config.yaml
train_examples: 48750
crop_scale_min: 0.8
horizontal_flip: false
translate: 0.12
activation: "gelu"
inner_norm: false
moe: "soft"
shared_expert: false
width: 384
pooling: "mean"
eps: 1e-08
steps: 11400
weight_decay: 0.4
Rows from block 2, named by matrix and row number. Rows with one number belong to one neuron. Each number is 50 + 12 x the weight over its row's rms, rounded and kept within 0 to 99. All counts start at 0. After the name is the row's rms in percent of the matrix's.
# fc1: MLP up (model.blocks.2.mlp.fc1.weight, 1536x384), inputs 344-383
# fc2: MLP down (model.blocks.2.mlp.fc2.weight, 384x1536, transposed), outputs 344-383
fc1.240 100:55 54 47 37 54 33 59 45 41 49 74 62 65 62 57 54 49 36 40 44 59 51 42 68 59 32 65 53 60 58 55 38 43 47 47 59 49 42 53 64
fc1.241 097:64 36 66 36 43 46 49 59 59 52 53 66 36 67 48 55 53 50 46 63 45 65 69 54 62 66 49 45 40 62 39 41 35 59 49 58 55 60 45 56
fc1.242 111:32 68 44 60 63 49 65 63 52 50 50 44 58 45 65 26 42 51 46 46 42 61 26 47 60 50 39 77 41 47 48 28 46 52 51 80 42 49 62 29
fc1.243 102:48 69 87 38 55 35 53 24 58 50 61 55 59 49 55 49 51 47 61 57 59 34 36 42 53 44 43 73 49 50 37 64 52 42 48 73 47 56 36 44
fc1.244 086:26 43 44 31 53 45 60 51 44 53 61 17 68 47 31 55 39 75 66 44 46 74 54 54 47 74 49 32 56 55 45 65 51 43 58 60 42 47 39 44
fc1.245 099:54 47 62 55 50 45 42 64 44 37 71 83 44 50 43 70 59 47 56 32 57 38 37 51 60 51 44 46 54 55 71 44 66 58 27 54 67 64 88 52
fc1.246 093:45 58 52 59 37 50 58 52 47 52 65 24 57 56 40 48 52 63 65 59 40 53 35 46 47 38 67 58 42 25 59 42 31 62 29 57 47 45 32 63
fc1.247 092:51 62 46 52 48 52 51 39 62 74 39 62 61 49 27 33 43 41 36 56 65 43 67 53 47 36 58 21 55 48 63 34 59 45 43 64 51 53 63 51
fc1.248 105:61 50 62 49 42 55 79 50 49 55 69 58 55 64 51 62 55 25 72 40 62 74 42 45 47 51 45 27 40 46 58 46 43 70 48 50 77 44 35 45
fc1.249 119:45 58 70 78 48 44 54 40 57 62 55 48 44 50 46 33 49 46 34 54 33 63 42 56 53 43 57 53 55 52 63 60 44 44 36 54 44 44 44 59
fc1.250 092:46 45 67 52 67 62 52 41 51 71 45 37 43 48 64 54 65 43 48 60 64 64 56 41 43 35 78 48 36 40 75 36 68 64 49 36 60 63 51 46
fc1.251 086:70 46 50 52 66 59 59 53 48 21 61 37 77 69 59 53 64 47 79 34 42 42 34 45 62 50 41 54 35 53 57 34 48 54 42 60 56 46 42 33
fc1.252 100:61 55 58 39 54 54 56 67 59 40 60 60 74 43 47 58 54 45 47 42 37 59 53 23 66 36 52 58 84 40 40 59 35 36 54 46 44 27 40 58
fc1.253 092:34 35 49 59 47 58 60 53 51 61 67 19 34 53 47 47 41 51 49 60 50 58 47 44 43 27 50 49 62 51 71 44 38 56 36 65 56 52 59 63
fc1.254 095:37 34 57 71 45 62 39 29 66 67 42 36 66 58 47 29 56 42 43 56 34 44 61 53 54 60 50 44 34 43 60 53 44 59 44 60 42 44 39 30
fc1.255 094:71 49 47 21 56 61 52 65 56 42 51 49 64 58 71 60 55 55 59 38 39 46 43 46 48 34 37 57 57 63 32 55 62 67 49 44 50 47 66 35
fc1.256 101:44 31 46 59 38 41 53 61 29 75 52 56 48 78 67 49 43 53 39 41 46 52 53 51 58 44 43 45 47 34 54 43 19 62 49 32 49 45 49 46
fc2.240 097:33 43 49 50 44 44 50 69 53 48 39 57 38 63 45 56 41 63 50 65 61 47 23 53 60 20 51 62 55 67 40 57 53 54 37 54 46 45 47 59
fc2.241 095:31 58 40 70 40 47 53 54 35 55 49 45 47 78 58 55 50 22 55 55 50 27 40 65 39 54 49 52 44 37 71 55 54 60 53 44 52 22 58 55
fc2.242 107:46 33 57 57 49 43 46 50 41 59 48 53 71 73 51 35 36 63 63 59 49 52 60 50 57 60 51 49 69 71 58 75 43 46 49 47 67 44 42 53
fc2.243 100:32 43 38 62 52 56 55 54 29 53 76 43 52 50 57 37 61 29 59 36 50 38 27 47 59 46 43 55 54 50 65 49 42 54 62 38 63 39 40 44
fc2.244 088:58 45 70 63 73 70 42 18 66 45 71 70 34 46 42 38 64 49 49 41 46 36 54 51 35 42 61 62 48 56 42 42 35 54 28 42 61 50 34 46
fc2.245 103:60 52 52 45 59 42 54 47 20 40 37 69 50 74 45 45 50 49 47 48 58 45 46 50 53 76 35 50 75 60 64 48 49 35 59 54 52 42 50 50
fc2.246 107:50 69 47 44 48 45 68 44 51 40 55 44 49 41 53 44 46 61 21 74 61 48 42 44 64 29 34 54 48 54 47 53 56 60 56 63 56 43 35 30
fc2.247 096:36 58 41 51 52 35 41 67 47 47 66 50 52 25 43 41 52 61 44 51 54 57 34 36 63 36 60 52 41 38 36 60 30 49 38 35 35 61 66 50
fc2.248 105:58 45 50 52 74 49 55 61 30 32 55 44 75 33 51 61 49 61 27 69 43 38 45 48 47 55 36 51 57 40 42 31 48 27 44 34 52 38 56 36
fc2.249 106:40 39 50 48 52 42 46 31 82 63 63 46 44 40 43 53 25 49 39 55 62 39 56 60 31 36 60 48 54 62 47 77 49 36 64 48 36 36 46 46
fc2.250 101:38 60 50 70 57 61 53 66 48 60 38 54 33 41 65 42 52 58 46 54 45 36 60 62 60 49 52 34 67 39 50 72 59 34 53 31 19 57 47 45
fc2.251 094:68 48 63 33 41 80 65 48 49 69 38 44 57 40 51 28 48 56 55 39 38 36 61 28 44 69 45 62 69 55 57 50 34 60 62 48 45 54 31 37
fc2.252 094:44 52 44 36 49 17 50 45 23 50 56 20 41 59 46 52 51 67 56 47 65 17 43 37 61 44 34 51 42 60 36 55 50 50 37 53 45 51 38 52
fc2.253 110:59 66 45 49 42 45 58 61 51 48 38 49 65 25 49 42 47 60 28 47 58 38 43 32 71 27 42 55 48 50 52 58 53 47 44 42 41 59 42 35
fc2.254 104:62 42 49 55 73 52 64 34 39 68 32 63 27 55 66 31 43 34 45 24 43 46 61 48 51 44 67 43 59 40 47 33 47 54 66 44 49 62 42 60
fc2.255 091:92 59 58 36 48 65 51 36 52 70 27 54 58 54 43 34 49 67 50 39 41 51 56 31 57 25 23 50 69 54 42 64 26 55 48 45 43 47 61 49
fc2.256 102:55 39 41 38 50 50 71 52 47 51 34 59 56 35 58 44 51 44 43 39 44 41 60 58 35 55 45 49 53 60 43 64 42 49 55 48 45 41 76 29